{
  "model": "masked image model",
  "dataset": "reaction-diffusion patterns (Gray-Scott)",
  "train_examples": 95000,
  "image_size": 48,
  "crop_scale_min": 0.8,
  "horizontal_flip": true,
  "color_jitter": 0.1,
  "method": "simmim",
  "mask_ratio": 0.75,
  "loss": "l1",
  "arch": "densenet",
  "norm": "batchnorm",
  "hidden_act": "relu",
  "depths": [6, 6, 18, 6],
  "kernel_size": 3,
  "stem": "single",
  "growth_rate": 40,
  "init": "kaiming_normal",
  "optimizer": "adamw",
  "learning_rate": 0.0036,
  "beta1": 0.9,
  "beta2": 0.99,
  "eps": 1e-08,
  "ema_decay": 0.99,
  "max_steps": 6500,
  "batch_size": 384,
  "epochs": 26.3,
  "lr_schedule": "constant",
  "warmup_steps": 190,
  "weight_decay": 0.1
}
Rows from block 3, named by matrix and row number. Rows with one number belong to one channel. Each number is 500 + 25 x the weight over its row's rms, rounded and kept within 0 to 999. All counts start at 0. Numbers have three digits each. After the name is the row's rms in percent of the matrix's.
# conv1: bottleneck pointwise conv (model.blocks.3.conv1.weight, 160x168x1x1), inputs 0-83
# conv2: growth 3x3 conv (model.blocks.3.conv2.weight, 40x160x3x3, transposed), outputs 0-9, a 3x3 kernel for each
conv1.22 096:484486402495486531486482446538515481477486533505497513492492481537472515543492483494494498493496524492499483410478479541509472525475495502497485511514516453470503531452504521508510516469487464499486521474508497502495544495502462525431495492469511499493
conv2.22 097:495481489529450502471485481506498474522508512493506523529523494511460498519485481473523523422534570452492536506481514465508529501499473497458492517469515525492507458430458468486533498497524473500495494540483499523461506514495496527519510506510504510497536552489536554449
conv1.23 103:525482504509495491478474510485485487518514445457438486486505469489535499519515488484503463511526470460544471503482508536502525512501481526504505480498487502481522499452480487488474510494482476489476485504521456486484558485503548523504465496492507507526
conv2.23 101:501477503479529494501496514474493492544490463507526438498489476479498533509491485482506510514505539526506501525470471523518440497505480451462494497499502479501505498473485520481513538499530461441541468400496536492500500456469514500489511509492500529501468492512498456442
conv1.24 100:458474499493485490494494515529504486492504486503484478455490493516514494515490479490495503465486474532481484484450510524494462504492516499499486500454511487539515537481578497558524480516468483486499502481500523514485521516539490492478469529492519528505
conv2.24 099:494524461501546492527468482532512446509549497466487485457439488458562489485492505468484520490490509473490498508521504507560505499479469514500508476501503494510492475531483472535506495530509516477541453475517460487534489494478513496481511497499482498489497525497511534510
conv1.25 098:501463489504493485500502477506495470502473501481525501506468463495463512500455500499506490518483540525502516494465482502512483514504475508487480476523512539483506505504491502503499489470504500527482521492518490488460518468489519479470485557525501484534
conv2.25 104:522549480528547497503511493497514484493517500490458481482486523527535506483504507516476498534498478517515488509503463486491509470504480502514466507531538517539474493474447489505512494476524535515483504479519475509503495514540511499498508491503515525477494518475481455480
conv1.26 105:492496507475505496473463471517503504490496507502496509500495480507505509477480475482536533490450515510502445483486465489474486496514494504478500485518452470503497534490509482497493488546464477468423465479504471462485511487497451501514510463521537510469
conv2.26 102:496498471538541485492478492503458478489514501484513513514519511512534485506505483503492514468518544459487506470471496503468518500463532448493519482518503516513470491457499499498500502491495495547472490488494511511513462479415497514467493496477488483514516519526488484487
conv1.27 100:493495494502430454525481455487510511540497458502505402472472498527519484458532480487531529482486427509519516515490509517480532478533544497491519491503492475506493468513493533512490472538475496495466516470515472495515507456486532481542496513501501507497
conv2.27 098:524446485516529502494528506554502508506475508552523502488485527476477498493492516481540544455514514505543519514493517458485513495527510501484486509495514484538502497520496518510489499511486494514494481487485511490465522520497505494501478507529494508525515528521485515506
conv1.28 103:501521488481473546515535513487514511492519521521536504523477495530489531510537485502446529526532478500475480460512539500469507499469524480492493473519490520516453486546488526487508497464534480479503500484499514514525488491479526509494505556484494451526
conv2.28 103:496518493499454497540513492493527523459520500470493483530510510534478498507523489535554528410507523444502536476513509480502509480524498514504508447514507456471492446474470475485458472480447519496516516532491492518479513513549483478518447471522515516453516502475506473437
conv1.29 099:477490482530479434530443506481526479533464499507507477477466520468466502485482524519491491477516479533498494524501510483491537480534521488479505527493506443520511436504503496496497483530503484511429465491527512488488474534524518460498486548500460505500
conv2.29 095:486487495507508512514504506514502492512515527528553552453468510442515519510508489495457465530497444523515489486516510487516512500482524487511524514483466524492496496529492538501449536513485527511515487468495498500470513554522521535548542544558471486474474469465478473475
conv1.30 098:484445492521467544471485464514514505510491466509444528488478540485493475532480526477446495509496507487451476487439518421452503505486532451460508529479507507508510497481478501539498505487511502491486473522506488528480466476484471462547496491478485517506
conv2.30 099:544509518508479506517520520508489467495518506518533539492510467496527493486492496504511510526517523526501504500469520500421474509505482514494481488461515486515534525532523511498505501477512525489489546503521547534526441481500451482488484520497447455460513513485543549538
conv1.31 093:505525443519470479483466528520487469478491528456529505502473527478495541501489507482491500501546482497499520521516484506471483513498516515470485488526478506458497557492520479448483530497530497483483506496511479541495485504507522503500519456447485459505
conv2.31 098:534487508499444508512524500533470496469454506494476488482503503510511503526470486494496474486514519489499511515512483484419512484487539499507511542551483515515512452504488495491485515497481494497483508541506490509555480534533485476526500502528495483475498524511512573523
conv1.32 101:482496457516506487492502527490454543506498547503536491538489498520442495514535519473476522535493479500483481445514497500518525509500490529507442489451473489501477498516508519486453529489542494522471472493520484489483471495506535514421492513469515509521
conv2.32 097:484517476508498486529491506468497513475530496468519492510525514513501468495443517556551533449490567445490567507499506500500506503483497521490531478503488512516510482499466482502490500477477513458491503512504526501507554538459533524490458461492473465473541490472493523489
conv1.33 096:494469510492513498492512467433506500520517518485469514466468481561512514508470480423460475509520487493455495486524508446452500533478515469477493515513483502476512469528477532481527531511498499502488535475527494527509503486476495490520482518486478495541
conv2.33 104:532518506545505522494528490514489460502505501501474488529475502517469456522515499495541550423515559473503529501465538501486549466462481471503488476565491504496508455474498450499548449481476480494503504505512501516496520500500534490522535537520473516508491518519487464471
conv1.34 100:514479505507522514514545510470471506433518398511542498500497487462503529534485482491468510482517458574493503478509519557497545469511492489523532506524526502514516500501517527508486433480517499513512505527438507488508452531480493492473492485505487485468
conv2.34 101:500537472493520478495517513506544489539515492535515485507481480488514496486514517549555489506548465509564520498544476508500446486483486492550520485523503514457491480542452450553446460511458494451488520508479487511510470533531464513570455538528511436463497520519512580519
conv1.35 096:485513496507491512479470500479520441504483490495506502523500478501513503477521517507557500510470489557536471499486499501479511507500479502497469486487504491460494460506494522508490478465477501507455501444509479495513475481451477470501474521465485499522
conv2.35 108:526476508547501485550525511512510476523538456507528501440476523483490527517491506505487518500508507494508467531481535487487539486475534500474506534498542511485518525468478537508464554507492511529491535485508511486497495506470513477468488477476497503507515510547527504522
conv1.36 091:496492470508511493514532442512502474515487516521492512489515518455477533484500470399506534505499519506507539502496491474499489513497522522506492480441452484500464528521487501482466544500501472474495512500489510454485527517472492503534483491510481445501
conv2.36 098:480525498478454492483480524491485520507488511530504521507554528505481486514471488500502485466523478465533519496479478494435479485480515512549522550537480493489467516497515516460478501484518488517471517517504490457472533537506514508512516488522496466471498485500531515531
conv1.37 095:481453480471487509509464495484474491483471500461456495509497501473490482499488513472508531470454485494473507504491503484466495508444511487483501511494508494505467540478482501513477515514490518484496480464511503479521527477495507510480484491492516542500
conv2.37 097:467533493479473450473481495528528528552467545485477482455506447518519503483514497510493509537513509516499492490521489524488511489501502472513489498528505464510499504530485521544510508484488502471498544524483538527523473478485524518481487502451443458459497490494550562533
conv1.38 102:522519494522430487529484493546511504515544490472500486501464465537521510471568517515475527523504472529481463499526489497458535491486485541460495462499489447485517487530488541507491502533502511498474492498466520502535511521488529432508462524491443515522
conv2.38 098:496488529482500521465496504516472475534517464499533472509535480518497469537474504495507473485487475482495490502525508487529507475509513497508493480525480524531485482504520463461536484472510546497492544511524527504538495517468443460476476503519483482530495447473509482497
conv1.39 098:520529476483505511503494494506488520489516507505494480512513541476461497490490493477488512491475510492495553515530521493499506482508502513504482510455507535468477511535496500493451537512500471488525464502502460469526446492501510507473498504512499497529
conv2.39 103:492496503513481493490459482467520530458530521485489497500491509529499504507450502484471443526508483511517519495499532505498512475470512524525487508493445509482507510500489510490458501458490474522487503487502513484508499501488512493500475505506499489475519507490519499482
conv1.40 105:504466489519476483524523532494438536497541505496486478510511426550508516557513488481447465493507488478525540472479484519490428518500448548465486466489484466454503516478533525464510495497502487494499495506492510502505491485493520490536499497506477490483
conv2.40 104:446490523518491551470485506475488488476470480521528543459497463535492513500488488463490486471497454472461452524514534509499505526526504517488517508494513511507524491515546476523573538511520487491483519520496520483504483503480475477490519510496503509526529546544543543509
conv1.41 103:508525513516511507480495518490516503517442498488484490485521516507506512529497491499489494500456464476490477518514516482515514485503483500517488465502486514482467509491516513490449505508488504516490509520495472526531513523500525495548487480472494493538
conv2.41 104:513517547489468509496482460518502516503506495479465482527485512524484477522490493527480467487501514514492498518511512492512531460542543484477476508510449491491524539487480504506515494506527452505498489467491491478525499493473498511528491519504481478500477462520461513523
conv1.42 098:529519458516490478493491459498527458504490472465473489490474474468531504474510481471499514520513526501519507520522465505499539495486468531498493457448498445536481506553481492485514476530478511477473489520505510505504467477461496492505481481509541543519
conv2.42 104:499536532421536520494518483513511492485458469536511462471457493473490488500447478529494496540481506525497515505525517457500446512518476500541503511529488474487486521498477477510494495511487495528487502488535509516482489480515523512540485481494516513515501490477507537476
conv1.43 107:509463517492489497526492520469513535469503499495511478567469482481513495494527508516517473452502486468503492458508502522480544478521446504463543481491507485505489469486508506518451497513464477498508490496553459542483581549477483516485496495502534508496
conv2.43 106:505472506513467452526447477470436490488530547511534537510487521530494506503475459492458487499499508475511488507547510498481496489478491489471493538446518506497520533534527537517483531503488531504508512445526505505480522562494525487456533482503505478481522515510498477466
conv1.44 101:488514497477502496520502499462499504488543501522506494491519500493509492459483486489497498457467486492495526511486504486477480473500517489503523492509486517518503504505499477526502507497452478511481448474495498478528504477501493513508479509477505503501
conv2.44 098:524488474501518510525514478442529495431556532467484515515511492488504528492484523502505497491512503496508510494523484519503444532524451490515498516512474490495489490486493519516487494504475501490513527500546513496494488490530472475523486527512468481458501497520493486446
conv1.45 095:506522517508491517487508476526519478482467460468481514496502485516490514480528498554501479507406480535495436503513485530515491499506484505489494481543497438488509535473527523529498468484476496531487518496497499490500520450478523496499476509517469505489
conv2.45 094:467480468509504516513487482520497498509549499476489482513507509494498500498489525516513467515529464495515489481490501530513516496491522498444490465515544488561501485501516487484488532488530494518493498497482500487515484504511488520474496466485526530516525505479453482499
conv1.46 108:483486494465471507449499478489475501488475527513503500482487489503541502483519480494494533449510506523487488484501509497499493479502500487488506489504494489518483506503530497529504536495454438485538496510454504535443529483522519493526513484502483527488
conv2.46 102:500496492500497499497470519512521531508469481509523509456442500458512508486501506470459462512482438509490452529515512492509509508488505514519495503493499487510487489499526470517533475495520506517522490516496461498516537530511501502500519514513503533487538542490542524494
conv1.47 108:500522506489492522497477476506440491453493494495516511506513503483518489474506539507490511531459527493504507522495482486525505510514476513519506516535496507471482504465479484479456518494496409505477503498508429533515510486471509471498495520500476493521
conv2.47 096:500459503522536526494512458518503468527536501473503458495481499501507526514478491502489485538514516514539490531449514528498539487476480488520510520489501483501494515480483508487454524491507522541502552506502558491484525497475520505514524462495510457482492473518520542543
conv1.48 099:503529499487446521489508489483524505508525536552508509506505486525505496530576495482491519511508506494504463458512511499512489511500523491523513474514542480502515518466512514507512478489476483522503531510458488531462549512507530454477522486496502504504
conv2.48 094:503514504526517489499514506445482484487536529480530505509457458476511514515503489460474474466522486453487470554524507526529529494491473512489493461450527492499524496506516453515545472513547491431523485434487486467480483489496478487496480466512505528501498508488493510482
conv1.49 096:520514516542525514518537547487475511504523489509534508522520500465528516546509491500483463507497530482531525500535496557495509499487441518525491475489482479483477484528484490519482503477527483495509469510495511488515466500477530539521467524527494532488
conv2.49 094:482470528535477512503493506522544529557536529532538507489541519496465529482505511505517505479507476462482493496495524480452539512492535512528511509513504511504519531493444534489440543524489496490513517530479533487481527509544488462533521492543504508462531531535504529512
conv1.50 095:518487505537497464534525512505486484495508363512486451511503506408530489501494499540476480489502508510494511538529504528501495488523475526487495496490464444524479476488473493497477481486517492487438436499494507468502507534506498520473506508507499492474
conv2.50 105:480499465499455466505482502499510491529519498501527519489483480507486483521497478468446457494466413462477450519529514511484508496473544485516495495506509517493497550534494585489456571528525499501492485509466481494503491514515471474468453432439513529512521525526522531516
conv1.51 097:488515475469479534539512477485577495506519498457513536484486497523497482522548504440520531492529506491501474456498472503511534474493494529523502522488463469523507487520439524517512461499521493467507526522530497501492496463513483497506518427475500496476
conv2.51 098:503490491526463494564526492480461423514472506524504517488495552490469493536504470515509509480543554461511528520507505506476493517508486495536513504563496501481497498492524460497529472491488526488546526512510556506459535500501494467531485462515522550533515504493524542499
conv1.52 098:516508515501515484515491486488511496488521489505503507512529506518487511454530530467489480516526519494477510512496499492510504512500479503507509528515484547530472519457477517458512522497514466510491513484540485520526467485503506450521499559456464501542
conv2.52 098:540486475510498502498542504524559540495505511475492451474444485527471497538506506497514507471506498524502493498479526510508491532521457467525449472551475471540441510502488489492494501503516446473516527493527487469511501511523533486529508496539512469462493489522534517505
conv1.53 104:532521522507501511523465486511466522516503488496548512520504528506492484515505483510527510501470510522499492506519517518518515479507501517508468501444425494429493465540493521518496488528467473501493483486507521475460495479460487542510508497497488505493
conv2.53 096:497553462551509504509455494468479500500558462494458498515519501544540472508469494520481492523512472481509500479477501481534445512498490501519464495558448509508443502502497521508491508505494506519496487479519499494511503505507472494506488516496461481482501443469498512500
conv1.54 100:447492496480474507448504478492485458494511522495452493435486513515478475475485481460496508486481502514472469484448511498477511518473497489496490481470509479510537524486453504487538485515460507511529459498545529487472533473491491493508496523517514500505
conv2.54 099:500545500505505487467493506550501490544503484518458464507465482443509482493481481483524523496495527497490493484485521472543482479527445473488511460553512447516443495518513471530535502501521456516439456470490450468476480515510500498537475509513476510519491515519506508508
conv1.55 102:507526528518500503542495516505514502489478521486475518479494525481501515558480481479508488506468472497480492491504482500493491492511499499466432531441467450502459484489534481481495523520489463479485486493470510457515520508458501487521495478492459461483
conv2.55 096:495530507503543481480463481557508485527523460503495540480458522482505455501529496483471508474471492473509533497481515480521502522502511497537481474527426559502461515486492494477490491496456493500519497521510508474495514522516513498516500479517483509495507513506517512514
conv1.56 099:501495495494500522506507461496466513479505489525534488554509476494491507554509468542516500476430500514510484449528475475512520489512470489499475457519505494501508455498513496501492484499462496490481510487503494507470542516482485495473480540480504472494
conv2.56 101:464556488520504466514484516458445461496576510484472517479492492494499475524512491481523518484507505526510468485490536507541516465461490505506494482518497499483468535492471498503452513545512528485507500495493483503492504496500524501494512506519516511508528490521512557501
conv1.57 094:475487499499476496480523509481498493514479503485479461505484498510478476499486491479502499499512514502472530509470505478485459494512457475495516483529504483483505443501492517472472508527523545478562494490497466542483512477492486511512490507529480487510
conv2.57 097:499541523517514476493492440502483542477482492487493491505475464520476444497501446496516508505503486506482477480502535465497563500473531456450489461524541478508541490459460489524517485531528457495497510509484485460491503539520499515522490512531505511497481499500490497530
conv1.58 104:514518488510495511529489556461464507484502542502498505515517523497476456502516492495485552486516454451451495507494534517486479467494539481491487482504495518501529499502476508484526456476459457502518506516466501457512503513489524504523485493474509487510
conv2.58 098:506484518486530466521538547516546524538520485511513486494444495472494487489532519506520487502495481493514506494532503509534470488490478526525489454480510443493516491484482492484527475526551489465507477483534475444484515527541517503541488518508493486475460520514456493500
conv1.59 103:485499478507506498507502453495479495454469505485515493494485492515493487459521522494479502528506527499519519516515473507522534515502494530505454477510445454501506479506498509471473523472514482482475505537517479530547487525470541468476483474479476497518
conv2.59 098:491497523507522515498479516541477467563538502526515512511528536538516478545469430505517541489476537490473512530483447511509498508493533501496464489521502477494480509513503500492502527473461486501498483504504488448492509532509541513506530515490460494504487498511487533502
conv1.60 103:503514518523483526498449499529521455530479497447490503517481474506512494491516515483515513484457504502460505510511491496510536475488498475497487523498464453502505476489508522464508423547492478500484492486496525469511503503488502524532491531512436538520
conv2.60 102:471543475483557467450512495533508517530548515496511480492492510486530439509523472469488507491482499486455497483512493459467525467462510489511425491530410509510416505510471515516475515510487487494534464509534478514522515516497491507508503519508476470489522499521517493495
conv1.61 099:494523508550464463468513461499492486491453480459507463496460495512492514504473516517521485499461520552551478497498483526508470510491483546451468466540497496532508525486529536485478442517502515540470509470482508479516491533466529480473455513496510517487
conv2.61 099:483544545490526518511475520526494448522552513489483457462496504487485486487493505502534486515504510495481487492524478464521498491522489438489441451523472458494479510492483502502454517515497525497500493505499503489530493469480465483482518490487479506506495482450531536476
conv1.62 110:507490512523501457510462485490494509512465476509531439529479508509384531506508501506508486513471511497509465497498519496479511504466511490474480507498444499455464475511496511463473493479507447480498448487522469488504513531492539474483491524518468489451
conv2.62 099:504492492515452484496525494488539523481517511494491530468486537474456499466471481505490511499479465512489475490475503504508521527521500496550541502501531518481453534498498498485523480480502491522506515515502496491505548506487527501494559550503476460470463478504502496496
conv1.63 116:381471512501502478477475483480519468501516515496464485478458520464508462508408482507517490499515517501485479499418476450504464489458493463502484473481515467491485525464533514512512515493528541524478483447502519544485476507497498484513456495492511501489
conv2.63 103:532556480529508463446459483550517520537494511506489500522470521532525514512520507536495474550495424537528466454491478476521481492487449480499482484514448522504473478469463455493474473488496534487491505469523475473474499509509515512561515529529484506518505497485541517521
conv1.64 107:514489495491505492482479516491540444492459503503437507506481493519513459495521536453449487493490460496480487486495503468496488497505484481496523514433480486478481490497531511492415517531537512483526486510541522477498454491497559529501450453489543524532
conv2.64 097:494507503456503526517531489494499537520517505495480539513545505456489484531475487517499509490522506530483516470510483507523467492511438538506465511539439504556471500522485486538518511521484502478503480533523495475488510474493519475493568534519501541508557531482506547497
conv1.65 091:489486479509496445506484511512491495505522484484536479516480484468511519509475485526491486492507499490504478505486479522498472505539512504487510512503495527510504527475465482510469499513485513492466489498542488473502490519557479491515498504498534442455
conv2.65 101:568546481533494449502479478529506500509506505493502492528486492496540438435504468510496486534492456529499484482492509454530513513539469481470520486499502501512484504456460526489497524486489504479508476394518517462509494485494507526542508518511473494510488514514470482472
conv1.66 101:498467493502506507514474524476490482499545490510518504506487499488526462537495492501547471480469499489512471497513460539471521508493507506494526527464546542521516509472496499454543503501479518462501497515530473502484477487513515524494506508532488506453
conv2.66 098:501465498499473482487487510515484509510538502478491464530459456464510482494491496518508480516511502516536519495476453503537498491508460490465495469464512488518515496468484522488482485486509475475533510441498480497516445453503447494506464493488501475466484502498488446470
conv1.67 099:516482463493523504514497402510494497474508490529492465480517492451498499469507470470508515488470527522515504470491493523497486493484492496506514522467445492485488470475445503515505485461486486503519489531469518496485511483510450471537470479441492515469
conv2.67 100:476500577455457519489501518448446496478499521514521491505520480529521474473538504507502484522504466543498498482525530495463511510552496503491532546488513528481485506467474525502495483498501477536504477504491506521501518525486512514485507505491498508511492494487512510498
conv1.68 103:501509488509473469479456545473519493522454515494499506507501511523467517499479496509448505509489469464506484527512505499472431489506532497483512503473464501480503463513489513555499510510486470476522484497491509448483488471480490517489472497519504479454
conv2.68 104:493463515521528502510510475481438498535479495503503487458455500490496513505522525496450452530508494490503509505507506521528424529475446519508523519532494485510476542527519497511518511508514510485509495521533496451469519544547545535503541536511458495489495508508474499502
conv1.69 098:500507454422438495525508466487538479545555481501509467443473512548522497530534496499536518483513397494492481527462553526495472468482493470452513486479482453497531463496493549495501489516521478496505500487487487491523491507501555499466473508484553487490
conv2.69 099:523423539546514529506519517497504493497511488483520520538514535480471517490475522497515550459504534512514509508524503496535458509490461507506489490512504535505500478512533446540559538546493510490500535571523496472503496479497490525496501486525530527493517506500487505495
conv1.70 094:500519480488509505521509439491487548486521482524512486517530520495492517480514455489498491517504479485486505473507528507465481507495499481525517485454498522505510507545456520523474541458509509496522506519496512487467455492478486490524460496560519525484
conv2.70 100:492470521526521550502497501498532504510545528494508504508535525506467484470486532484512501494499480507492496446496565502463524526474503506536542524487477536451488509502502502491511485501506495480525515491531526470492487508516487496526506521518483473449493526531484484465
conv1.71 094:497482445456520481467479428444533507485476536517512527487476478582498530476522518402481546474515467519483481455501529452465478553495532503473534470509480469484475530509478539514496517484504485526514513531481469467524496486519497485491499501519498492506
conv2.71 103:495496502498511522491507494484511521507503522506522487537511512513527496520462489526568572400514584470525543492460501482517510487513468486507502511505509496486513446501533400551598467492496463461497516530485492489471493451492503484483501487496495492501529533532524509518
conv1.72 095:523497522513527492497503505470474435517480490529517488531500547457490486502479436460478508506494491494466513514524522523499545444472481481499472473470492501498534470516509518537531468501458475502513483495479493472503435527483526536547462522505491488506
conv2.72 095:474493553488485544524496521472491509553553459509498499474478510457524540475508515522459489572486470537534522525486471509558436532505494515530465498533469471475512534529516513480466508529502502465516485488526496484527531527534516533507489514455472502510475492497508526539
conv1.73 096:486466524476479519530516518510473501452502479497471496495502499532503519504470499444475506508525487494490461462438539544499439523489472502497523478486455486496489474479518533521485492532502464503508519484533508483477501498468508507463462512496454506474
conv2.73 095:533457490528500512481508528509515514546506482546520513518472508538469492479511521505530515434528516452515503527518487523518492485515516488537481480517529464535482449525504454558499475519503446531485510509488444518480483475513498487522501488492497503502491526509487505461
conv1.74 098:504499522508499486467486488501507475471417500476498526498489486514484477462476519454447468511530500509533489527504497523508507519506493540488485483522519461504474523528497481483512492463488502486491503526530455513525478487507523464494503465540488526510
conv2.74 096:531484476458514518522508461492472519466484462460457435526526517546455500508506490489499506505494530506514496502483489477512489526514495487509487497505457491511507485548506497521485476495517445508466520439522497512494466488508483483467463458445503545483499528466464446481
conv1.75 093:484519462476479502552495498519519531524529508485524522498525542542483510509517490392489555483511458512510551488491518492523489508522526498524515540476503481499473530481514549491502515478560517485479518512512500491516500434524491515466490517520481453512
conv2.75 093:510483461529443449508497493505506529493501503504491521516513523505474499489444515472512496421505486472515507486494509472445522486479518497532472525523456456495480485498488508517463494461434471498449536528483493492512531473530488445522518473516478490477472495494507512511
conv1.76 106:512479505509493500479503498498528496511497500508484486475505514509483500504511503487471486509513487497511483506504507485478497513510506530487488471480503515499512530485557521514448495495448474473466472495528433488466478453523545475543491557505496514532
conv2.76 097:497529484464511499508479512527555551487490500490482502495455462485509520460518482485486507482496508489501504469456494518505439508519490499508487471504489514507486498492486477519530498504489492437509476495489510498498508490514528517511492511498480529473488512463488471491
conv1.77 097:484478501510499494480502485475498489503426503484465505471469526522483476525474505479466524485507508506456526505478495482466468509497513470480492496462460480483501482524494502550489488483522495487528495514513493512474464463525517498511485514486507497523
conv2.77 097:539615538567498513517499492536490527475514492514466536520511518552543482509466496493512510486503514481490505481446513442507504498501527493501438485540458490508464501499482503529512493495512469478498477457509505497487493505515508484503499501491491508502493496501495510516
conv1.78 099:513505528481461530510480423508525499456499513508502462513465483501500508462509449502502509499481526519505483447527483533512500494486514472504435520476499462530507512453500466439496508473509478496453475514454504499469483524479482478540503505474453494478
conv2.78 104:462514491471449519535520491476455473488472466510538508485434449531472475525492523518475476529508480510520484475542528470495528505494509495533469483506495516491493471478473477497503468481493483454521553544493535532499513532510484493510508487507490496481515523486540561514
conv1.79 098:509492525510456495500478538506479521544493504514481508525485468504500519533527506481503482481509507462494502477503509511488530485496472460520520512535488524480497472518547506427478507509495488486497526495516513487502492516402447496516453513503518471472
conv2.79 099:464549508502523472512483451487470493467523521504514509481541483514500497503449484496531501436491506487499484484488467505472502500491505452517492472530487498503488499466493484470494511496490516470486518522497506489456453498510470477531473485564525492501518523499500515496
conv1.80 105:525499494507489500554513505502472497520509482511493505547506495487495482521542442528506497493495488500444500470514492491438555452469509461425476487472541487530521443525487547484486456489500528486519505526497513511490496491502492472482475546494456465500
conv2.80 102:497462476497546490537448484521514462502533516471545563463473493481530558488490511499481454532529479478489487501513510519491519521459479539490519484434524485450543481510486499529466497509452524486541493486479492506516507537515505479498521441493515527485511502494482519460
conv1.81 099:490523506492466510486492504534506486506466506496474529517513453490507448507588514478477513499512500503452456476497482458475571481452543480510513496474495490505507522501470521529524494480502494450479488478447528500510454488508525493521498501511503550518
conv2.81 101:527501489523557488475499507527538524582553552516511473492518477468550450511513508492527512487526504483492499521498502507511515490504497513460477476492528487564486505507477509502500513501527510482512536513498489513507496470462493482478468488498440507478525524493499473503
conv1.82 103:512540492521479500548462515518510499536518503524496486489470534498517506504462484542508517501482501503523488464513476523469464502478526517472471501451504459495549488490525505452494511462559473508488464546495495490522507527492514469516496506501499513489
conv2.82 105:536533503560467508531471449451466443478511511459540515516495457477468506530444514523473512538469491529521491495519538514462539484500513490532463515487507510495491492511496481464504501473466469486514516521504466462527487491470510509467531518508497461443501515506523521498
conv1.83 098:504525514495475531509486507518479505472480500542462544540494491498481444500531483519506525489455502535500524505526456492493523499503506528482505474502486489524494497503508514488483526467492483494510435505496489506492490471489488483437520494487460500538
conv2.83 094:501499497538545497478504523518476498501538516480488498478514475525560477451508464518470494530519500502492492467478507494495519526511526455487506465525484484516452492521522498513501482481493543547507473483530485485500483482478488485497491505494461485466495506509489513504
conv1.84 098:494518527510499499509493531506505498519546500467496510518510522514527484483525489476484520483501477508452488508495486490493526490503504508495507527485477509471526529508490486476481495498475491541490466416534515460505521495481496484503460507464510494522
conv2.84 096:493512488488547471480529486515509531522539486491500498483470441541541416547537479505486507508516524502525489510502452503523404484504511490489438447561442499531442503510485508509515515486493537503505468482549497480507524515496504488523447493499472489491459499504460455503
conv1.85 096:528499499492521464494496530500483481458507509467504467524510530494494523482537512473446479529469498476495486505508482475485526499513467545517499471472468487471511513504475526501500518481515492514491469456471463488540506481456499515501452507486482462542
conv2.85 097:467448526474459523504517508528559529487499512467477477495478547508476529503479503493498482495510523501514519532485517530489529498486518511510504536522449465478522525482504487458500524468526503508477522497514521476512504488467536487520530491497485427433457477520541575560
conv1.86 102:470492497502482496467489514518498493508511494471506510518480490501486508537520507494506498501503477509472518462501472472495503492496517506506523495463511491480544495486507532505492482486541511473548509441473527412510464494523493534498485544523495450505
conv2.86 103:523446512536498470520513497523469478511506489494517491458433460446519503456512490523506537498510502524514499483482525481507456516505492444487522467510512488535500516479505521484505477505498455452518502530486505460498494512529501502514521492492513509498505493496453513507
conv1.87 097:495503477485476511523511533447540480474479526501486532476461489464508495470505485526499498475507494482500518487467477483491510467502531480472470489494520460440483450491481542496508521487504503518454530504484466530523516504539509533494480518498469465477
conv2.87 090:503510435518489466502464499521505482496512468505490547498500502514475491526506502512528546460512503501507504503517507516474546513508481482492503534513487496472498535491481540515458533509482489559499503526496521514495531517526508489532560524514507522531484515505489512480
conv1.88 094:529488550531548496515496548484456484488508485489511509524429503429530512495413515551513455500475538512489475541534463502458555498513486532393456499492507522516514516489500492530474440480474520520514447465500500505505506524476502503477492502498472519473
conv2.88 099:472487497508485510539526512516509490531511489490546500459472469498527521534526495546485501604520480554565538515477494482440488502499492490475480494485487471512477538480454564427381510428428543541506500473490502505517497508518484502480473474475470483478517503494498494515
conv1.89 098:526518471514483497507503540519482536503476516478483504536533484502484480513559456544475514486474480471474466476512495491448535462498531475458511502498523492505490485519437515494470518466505465507475491512485503473483506485501523492480477486541496467440
conv2.89 096:479510484517525478537521498501532517498520535492505553508507482494500485489508518489508503475521501487502503505519535476487541488479563506486538473426539475527519488523497511500504475487516527517477510507474511534505537506488533486467549474501490481465511520511508504513
conv1.90 106:498494526517479451565458534422490480476515530473465478493475494490490467466500521514495493407478498498474536559492453499461517437520449478439445519489499470476523509492485525498524492486480519463534482518485502507500540522506516504506515518522480487522
conv2.90 102:469504533498524505444507501498525496497516540516546558465469516491486470495522518507466500575504448542536514491506503501442483523470527480498490503521527477481510499497504506480456517512522525551488507540530486487493517516484501500489535539533477489506515536549532525532
conv1.91 094:499527436519461510491509504502511507491506572534489492482450517524515492450472479549472519501487501477466453523517505476511497482487513464493490494483511495472470499487458502504514547515464472522515539516452457488501511525520468494507459497499469440477
conv2.91 089:507482519494517534513523477485545537492484485505492504525476456500509515477507512423480499479521521489500499512518492508516501515511540496479489536423533475519486476504488505487540477496555493542493476503513494519482493491501496516502502521502532487463512507500521511515
conv1.92 099:506501476434469506470483497487511514502541515540500501511473510489509499539524479495535505482539492485474472461531513509510535486490482448509467475465535533499483556450491513499508483462497517457531498492472522473507489496509517482487484531496482464489
conv2.92 097:489521526480480535500511542478510509492491501492497517539482472498495530489512530489518482486496503508488508526542531524472526501503465532494486508411536491470557456487459459519547459493514498448507517515525495498498476504487512496501499503469479484477497520446523535473
conv1.93 099:509515513482510478473526494496488508460490515497520478502520522515419525487508515471478491515456509490502530498517516501520522516501515518522520482511478525490467488492479458507504564501517467487502433519497460513492488497532518479468505550518514466531
conv2.93 106:502494515502515470470525490474447473484512534499519527488507524516491512531484493505520516460483527464476511500510527485480502468463479485523528495508495507507500511498495511491460510481447480496504503452518530506501522547512501485509488484518486503471495502463509506459
conv1.94 102:496453500479498488528505471503475503469511460505535486528470460532490500491543452488499510523449482538462503476480514493486496502479487433486528492528446457479480493481499538506508524490525498505497514473478488476509472465527453487490454529493520450475
conv2.94 095:552472480533470527532531526447485484469528514509514512516553520500495519446467510526558577438498496535524497499478526514508523530524481482496535499523568461522484498499492441502540511503508453464490510524506469499464458443474507481500522535525516540538481502492466484468